{"model": "audio frame classifier", "dataset": "melodies that start on their tonic, played by one synthesised instrument", "train_examples": 26041, "gain_aug_db": 6, "time_shift_ms": 50, "n_mels": 40, "hop_length": 160, "input": "log_mel", "spec_augment": false, "win_length": 400, "num_classes": 72, "output_stride": 2, "arch": "crnn", "norm": "groupnorm", "hidden_act": "mish", "weight_standardization": false, "depths": [1, 1, 1], "kernel_size": 5, "stem": "single", "widths": [96, 112, 144], "rnn_width": 192, "rnn": "lstm", "bidirectional": true, "rnn_residual": false, "rnn_layers": 5, "optimizer": "nadamw", "learning_rate": 0.002, "beta1": 0.85, "beta2": 0.99, "eps": 1e-08, "max_grad_norm": 3.0, "max_steps": 500, "batch_size": 64, "epochs": 1.2, "lr_schedule": "wsd", "decay_fraction": 0.2, "final_lr_fraction": 0.1, "warmup_steps": 100, "weight_decay": 0.1}
Rows from block 5, named by matrix and row number. Each number is 128 + 24 x the weight over its row's rms, rounded and kept within 0 to 255. All counts start at 0. Numbers have three digits each. After the name is the row's rms in percent of the matrix's.
# weight_hh_l0: LSTM recurrent weights (gates i, f, g, o stacked) (model.rnn.2.rnn.weight_hh_l0, 768x192), inputs 0-191
weight_hh_l0.170 105:092106136174113140102150144110114127122124158127106098128123102100099145127120135110086103130153138150093131105090118169153122078112169137131138157085146159094159105093113120142120137112115124124117113131100105095144141147117153157086101151116097117173142142096145084116086156143112100090095122117122112147099100136109141097110094106130142148124184135133157138104170091148113136118125128107112112143166096088153132154114104155123158136090167167122180149114127182129164139133114146148143150111156129159120086116130133178145123160166160150137130151110144100107103104113101166124
weight_hh_l0.171 099:130135164086123115144099130160089151138107110166111154151135145162116169127077103082114118127122135106152148089128109155076075130149095115143123154132119116170142150164151169119107144124105122105118151099139148081129157126137151159156108148126132148098164185117138147143119100122127100098144132099155170103140144154136169118149132122147097147132131104096100132097084099130104156096106146109106091150139144134118135111091147109130134133157166125179149166117131152173142119138132088101088114115083125116155139128131137157171096153133121149124147123139109103165134142116144150169
weight_hh_l0.172 098:133117140146144163160155134154177168136137081139104127165119122104113094092085122130152142118151145159134125121125090121123119128142156156143144151102155129134159122098161108156121150137111132145125120117174179113129110134127136087146150150161126119106139098113149086090110131151127119146090130154133156160124167135160137095107085132167100178141125136173169145093150162090137130137114173088134106106106117129103106165129127140090108127144111142154125139107091155130161117175153134139142133114097085108144095139085134112097102150085134116148164134102100112159107089141128107174
weight_hh_l0.173 104:164170122172121111144137130154129139153096111128121133155137081100141142118114153132142124125117105104124165143146128083154128103167107154168135137148113105155106158165127132179130127160189144153130070098152106170163131169112131111157152161125130122129157123116125121145131155114146131125153114082162186145105107166089149116126157104081135129153116079165135100084128132104122097128110106162137150151132110095130119137155122163144112161142149125162076115108150120128157112116142133148119116151124077080117092151091096126124076111118106154147136108146123143114126129149126117134
weight_hh_l0.174 102:097119094164158134144114103153106154109154094161132148116095132174101160089112114148118113115172140088111133152105099092140123138157110142156147109138127145129087124145091173166119059158129109130170145173138137119152140143119163135167128134150090091146113130107121132169110120080107131124125157148179121106089119120143150116151161114154110098155133155156144095156081083141120154147134168128139107141119131131108118175120151113148151154121116140155126092172123146106127102111138098137130094145118148112140158139151117110145095135090115100145091116125124160122085144119106141091
weight_hh_l0.175 096:092134106141134144135108098101174157171146116114138098130158128141094119097062119092141163104146093104140113112112138149108086156141126137109138125128131158135127188138099121157145108158106090109121153105133126147119150146137104158136092123118094149157131136124127093113124112107173128119132134147192154106081104126105097097132092128126093101156130125127148096114180146116145140105121109095157136123148124117128093136113115075136092111135131120109137152092105135094152166097124080158107145132092096136143107102100151149084132131124142093119158144141102122156168160099085158134
weight_hh_l0.176 096:093112168168119152123099123168167099112139116131113099151142095149122119106130125092097109163138103093097152091088111108113123165095122138095140114146120136159101148159110148124171146152164104140139110115114140123144116151181130107086142180149109142105175121166098136092104083107115141145144116128093108149107104160131124110123103136122103137130124113134155150100138083149136155122136154160165149159126135137120169157151144125112171119081148140155100120107100149155170133121126152103099087146122148143120116125143139141177139103088106131139164161129151141123162139122081147083
weight_hh_l0.177 102:130164117128135119140158097127144094124117107115152151137110135158105111154078112092106158129166123155095092150093144164101115128153129083155138104141132159089150149097135144132149083145099116122114113123129174123108143117113100084167154148125149134165139155150126133090097145130121096143164179142145145143138131112122118104133125130084138139136156159120130122106138117118136109089139137098128068119095100103126157160110118126133127107163154121165157158161149135147097138117153099098114090136111133102132150169160124164133171085114124143168183172142113156161165098102114145102
weight_hh_l0.178 094:125129140171115091093128180102155097098114181148148133103176090132169103101127186108161109107125139117103150109107101113108110162192138161164097077132114093146133108108159132154124131144104114136138153105126102115130099118129128122101139166126142154181124149102101097118145134148120168112118158104168156152131128121159140148112132103166171127169122146089136110108165149106118094132128162130135103126119124125121133097143161127123102128102134107118112085123120144091098104138164122101092064138115117135106154097141106128100158110143112138083151150131150112120129159140127136125
weight_hh_l0.179 108:157086152145073168088134172111146093111143164126124157117173104156118091112169147192102138162124094133105100136122158148144122137115108140136145147132153166151149138183148161119181171111132113107140132086140138120130156115140123145135116091129122093153125150152107118092108131153100125167134139113148155121133138155136126095164147129138126119124118130146123145126171164107083112112096093111119129093089085097154121146143156148122122091145169099084096140134112109125133099176118085145170153137133111133113153095142096138142125144108147123146104094140128130138103125137129122169
weight_hh_l0.180 104:142089142134149140163161151072128145129101143101137085167135107143127148166096096107152132108174118148088143163150136116116130107118108143095137102137096095105086159086172136148157131119147139107138125133144135147125168109104159107132153098141153107151150151164107119123136167124142108160140150111147170146107087102139106104165167158149139159088125147104140135161151121122120112149113105142123097156158153114100103163164123121104167144115078097109099143085164101132112115101150144146118101092158101114158134168153168135149127167109125144127105116118142149097142157149140119109
weight_hh_l0.181 099:132160155128091090148130138136148149142114121084116119140121148137130115110112170153142170170144153107113135132102116140099155162128126113153086121139156124117126094105133158103116136142147146117126159158111163154167133121178160119096149164150116101135143118113158157139175147142111137099129169139074146111177094149096123131113094150141169135162099151122151131159178175163147156104153094141125177101092137117145105145111093157109174154111139109144096150122170160166129143134118172121132112105130138155136110095110151138172140140144116142106098120170108127120094113122150114147
weight_hh_l0.182 118:135148131161196133117140076163135083159109134100094139100102082118154133130145158138151136089113117139138116123139163126147185151115088160165126098163137134134122107119104114116126139149113163134110132119115084143108097142116115163083152108096140142116145161171095169112109125113163112175139093148147147176144092130110122135119167144124162098134139152138137126145176146159138091083110132162141094102103153141130162135142125132115133133141150141137153134165134136133118175110123072118118106128107136159116096142121079139091114135158132116173111143095121113117134100141149142097
weight_hh_l0.183 115:128118121126105146130118106145105096119145105095134135140137120164112078159105151099146167099149111130122140146153112164111083102138156161117137153125124101096122125136126092088120198126130145139149133111132106118158112126108134117112119109110137135139128151165099142150082103126121154102153164118129159157109127121152182090155151153150131144163115101108152163135141113082156094180168129153173137141119109175129111142115129110112122116150156138155105124147153145150105153115168090097102137133098153171149116101093151142126143148147134122118150107065115173101143148104150067106
weight_hh_l0.184 101:162111103120127147129081119115146133147126138088116169137089111136094160104135163175157169100149167114137140124162132120171148125125117115162162107145147105088127100167123121135093092133175165130150107117145082146129113129123151097167090132129121130132157160119120148097127119108132148106157124146155107135125115118108090160148178114130142126168105161125156102093153125154141090118105120116153142089167101132115126175126113135132149090144148135075116112122135104132095155092152090148133109117160163109156136104152081108128107101093103113084122093135094139116128123154158114097
weight_hh_l0.185 095:130136147146087188101137169095136113134176079142130152159131128130100106155111104146161130153154146086102165131092152151135142121115165138140139105111159148137142129141126090145116081129157155099126107133134095131122145129185142146131105120115166141138117146163147121136131113124100089127089143146090159121136158102139096126152109111179126131167155126167087151116146112183133121100100139144157110115138127085142125116159105120127140144165091139150140134129089153171122128120154150164197124116159140140164083125146158149110135097113129170138121111115148086115105126111141159141
weight_hh_l0.186 104:139108149116151125141132160092121158108090129139126133128156153095103116123089180169073135152135113104147141166120110149114101098153126106147108127110140099086128121129154091176145165104134115098148155147141151152129117115130105159086113138134149106133144135172153169113176121097132101136108133127148171146177111137068146163097125121148139140143100121131076097079155140079150100124154140119121137121131141148110093127126103113124156082162147134101150098115102124089150143144139176157118123124107156106108125120155091103116101153139108156087134143096115156107132094145104138130
weight_hh_l0.187 103:107125116110110123126101172099107088091068117101154123160097151123157103143109114116113113140112106120141110170161142123124152133121125126127111142136170126116124190101166129154141162136125097138131156093079153088119138157151132119149148119125135124142121182151167141092105096174145093143180162111136171123146149114146174154141115121118130171118120103132141141103116098095147095109142165169114143159106151137125107130142118133176165122167128137178119138090124151100085158128121155131130104134083149148104122160132123087143107130120167152119143142105122134137082132099156144133
weight_hh_l0.188 101:122139142144090177104108176156141141130093132135153143106142090111088103172092142080147127097150106142121143109075127118123143113126123164100142123141156164157132182155083100129133122160110121104161091127153130142118136120104123082140127129099105112133159139092097129169100100178123101108141166130146145103083161123179159154117115139124114142151161112123154129146146104110139094121095096141155118094146117143118152101155167124149117108142110142127141183133141150137112105086148105100107085120136104174123133094074151144114118121109148096138153095129145130103112131134125107114
weight_hh_l0.189 102:136145103080081097098099159105126167131098140152118149120130163159139085079086118141114144144156116155115103144140141161116128149107125108095134160134105096127096121145135134104172139094159118100124167127131152143124155097129134175113143104146112105086134101125155164137156143154146101135144147156137151166119153108148160150094093165139144155101165117082084129145126128112133112145111090095123106111109166118119105150118130130139131083154124134098124128136125163156143090125172144118166155118104120131161152116097115154121177090095116151114153084089129137169143109137142164131
weight_hh_l0.190 109:157115158141130133098152165160112157112102123127111174112108127148109154117116122095171109146133135131149099152128155132108142137122118105161118143153115123137067115097151151138097138149112173095140098141101093117112127112101104112083121112073155093169091165133149065169101132153067150102150098114125163107080134096142134143110143101141139112087161122135128123125163144132114121124153085117105164117119114112100097115136128116169104128072155137126112142126170140120126150102158123139104112143161088102136159132114115114125117092142116152149109098132110133185100109124136113159
weight_hh_l0.191 095:098083150146091110086147161096149143112137119103125141141134156140098113142135149079095151157103103128098163104086138158095082158097136155133132132132150101124103177135153165147101100130131144143155146148078102084112118158155158106126116170144162173130107148127139144138101115113121111145108117173123141152148122172161084109082125138127138167143101146160139093125152124115101151158107115103131141147144099144109083140147088131139133099123159125092142131094145130118143119152101137100116133137119155171117147161150109150107118085121133113147152099089125108123157124134141081164
weight_hh_l0.192 103:149123139112140145100135157112137144154101120116117122142104103102152161157133102150078094154102131134127151109123088099098137130167099104109154103085118137102120152097138127102141159129145101129103147088118149128097137118153107119138094077134147113128102122081135081160161129113117100115095120146130104128111154172123099098080139156117079165093107114095134149087128126119154127128127140070105135088149103150173123096134140130113101102129146134120144113115148161149097094171113147138094169161124163159126156114108146111127148146103153126095129097094152095149157157079125106110
weight_hh_l0.193 115:151155155088113126151156137128163145088111102138118139119112141133148148114128134103159108136141094113169119137140134116130126102155131145129168082161096127123151148112147164151122139105117101144142180140084137143092140168134146149141154096117111151161127119100160158098166152111114141096111142136159157111109106146135118126106129149133110144133164123114074095176145107144110094124095120102123102119124157098116121101138095123134107078129132153094119133091135186143101137126146168150184127148169132094147118163179134140145122096163158151096135157130119090116134180135109075110
weight_hh_l0.194 098:107133112138118102156183154118133139076112142076115132131152120129140107143077147122104113127119097165162123135122086166118117103171112132112123139097083142122141154113172136097131166113125094102144134121092105098098145102143106129117092147153113155108164109128153084123125118130142153148094153140128144166179118147132113164132102164105139147134113108133156148122136145110156107167170080085156175114148111130142147084152106116086119122134150130112123151140102168133163094131124166120137130133165107134119105118095150133146117111180111098108115100078123103131175114099128154131
weight_hh_l0.195 109:137148125130110082134145086135113146131133176147136143160091128124145136127120159122085128147174117134136125130128165148103110116155133128117094115150154121131152140123125134116120086119137107153145165149081086142120138154163127137124149145123093169157132136188142160085149108110129166109173102122133088095158108102104090165131165114107115108124094144122086163093132161088162112138146140122127123138106111168155161130124120117106181131149090156131111109134149105148161125095137156144113078108146173126159124135139150172097163081112134157126115150163162127086145110138106131105
weight_hh_l0.196 109:123142122081139104138099139133147119131130134127166137107137194148132173132086087105139072173116163136133163102154116145134110134096155076098125159114077116099122096107149103136110138166081113108130150149140143119120173145137107134139133091186162111121153110082167146152103093152136115141123145110122142111156172179137103117102145169157107158132106125119172116137135129126151144140126107152107136150108149144123095154104083170107132125153111117161131147092082159093161092142120125106115125150118095112115155116135149136134153121156145147114129145113119131134132150090158126136
weight_hh_l0.197 108:136095126089122157104137163106127130146114156128141113077136139140095124132113149126139125143112098120117095136131097089094158154127104118107093162152116143185107126166143098144158092140146100108099157126136129162135123154090113097140106107167169161118105119112140144076142115141152147119148121152148132134145165169142101124090090104122119095119117189109126105171102092126149109165080099134136140168149124148101127106113172161114103091161133113078102157087118160158114121139162183111124137132091157132130139152111139106133156114122142108134123111137139130151168138153141159142
weight_hh_l0.198 098:108106095128112101120144107123137147149161133125132109088117108093119096153140113151171139111107101155145122167114138122142137126146132147100118127113141154152090125155144097090108129121089120151123153193119119162087134167089127108139113140121152111122134091100121150163118123188142164146128156104139116099143100124127108126152143166166075125117179143120088131126106135141154145116140123150130121165146119119171138118148133105120125095155089113089137165160141150129065121173120098124153094109142107142137112162154094150125101158151167134145119116106131087081151161083132084145
weight_hh_l0.199 110:121140103120085132162099092102149121110145125119143116094134139168122112128142131130107151139132112179129147117109149113172111125146162085099142160164102148134096136131130142112115149134154156136138171148098083151115080147097128159169108129138127115108145098129158162125129146104161131140091147170093142158123156110140158115155135133134091100142132143133132093143137126175161160138104092105105116107150095145165129122137148153134113131123106106168169139169134158100101152173153136113130090137108177165137161150107132127166165090101178148098125086161103112108127156136136095111
weight_hh_l0.200 114:097122152157133110168125145107104179121104140143157119105141152099111152114164119129101083129110154145153133109144117164136117116129137095101122100124135130111100096136169121137134118114099127165094152162155091126142134106109159079099124134150103153131129149095115117121129153112104107108086132109096093076117106076135148117115108168172131160158101117155077120142119172102093141161117151078099133089151152153157131108082108129112126149164137117117097107119103135093100123154138128113133139166137128064125173140161122151101150136123150149109100098115119129129144137116167098163
weight_hh_l0.201 113:109138123098115121119127128138111171123163141139172117121153147142097141129144130120135128137104126133116161173148121131104069150109150145154151121118121154126119134130139120138127130095099098154117150136111112138087112101108137133158125153170140171122161106069123163138095142139184146108069145129132123124105120099083122102086137124107145119088146129126107099152148101088132093125162070141105140129113118128090107113087111140196095147143168114123081121100087128084101098152147155131159140080109138156082111171143104163139130144155119136114138141095121127156162108116125150126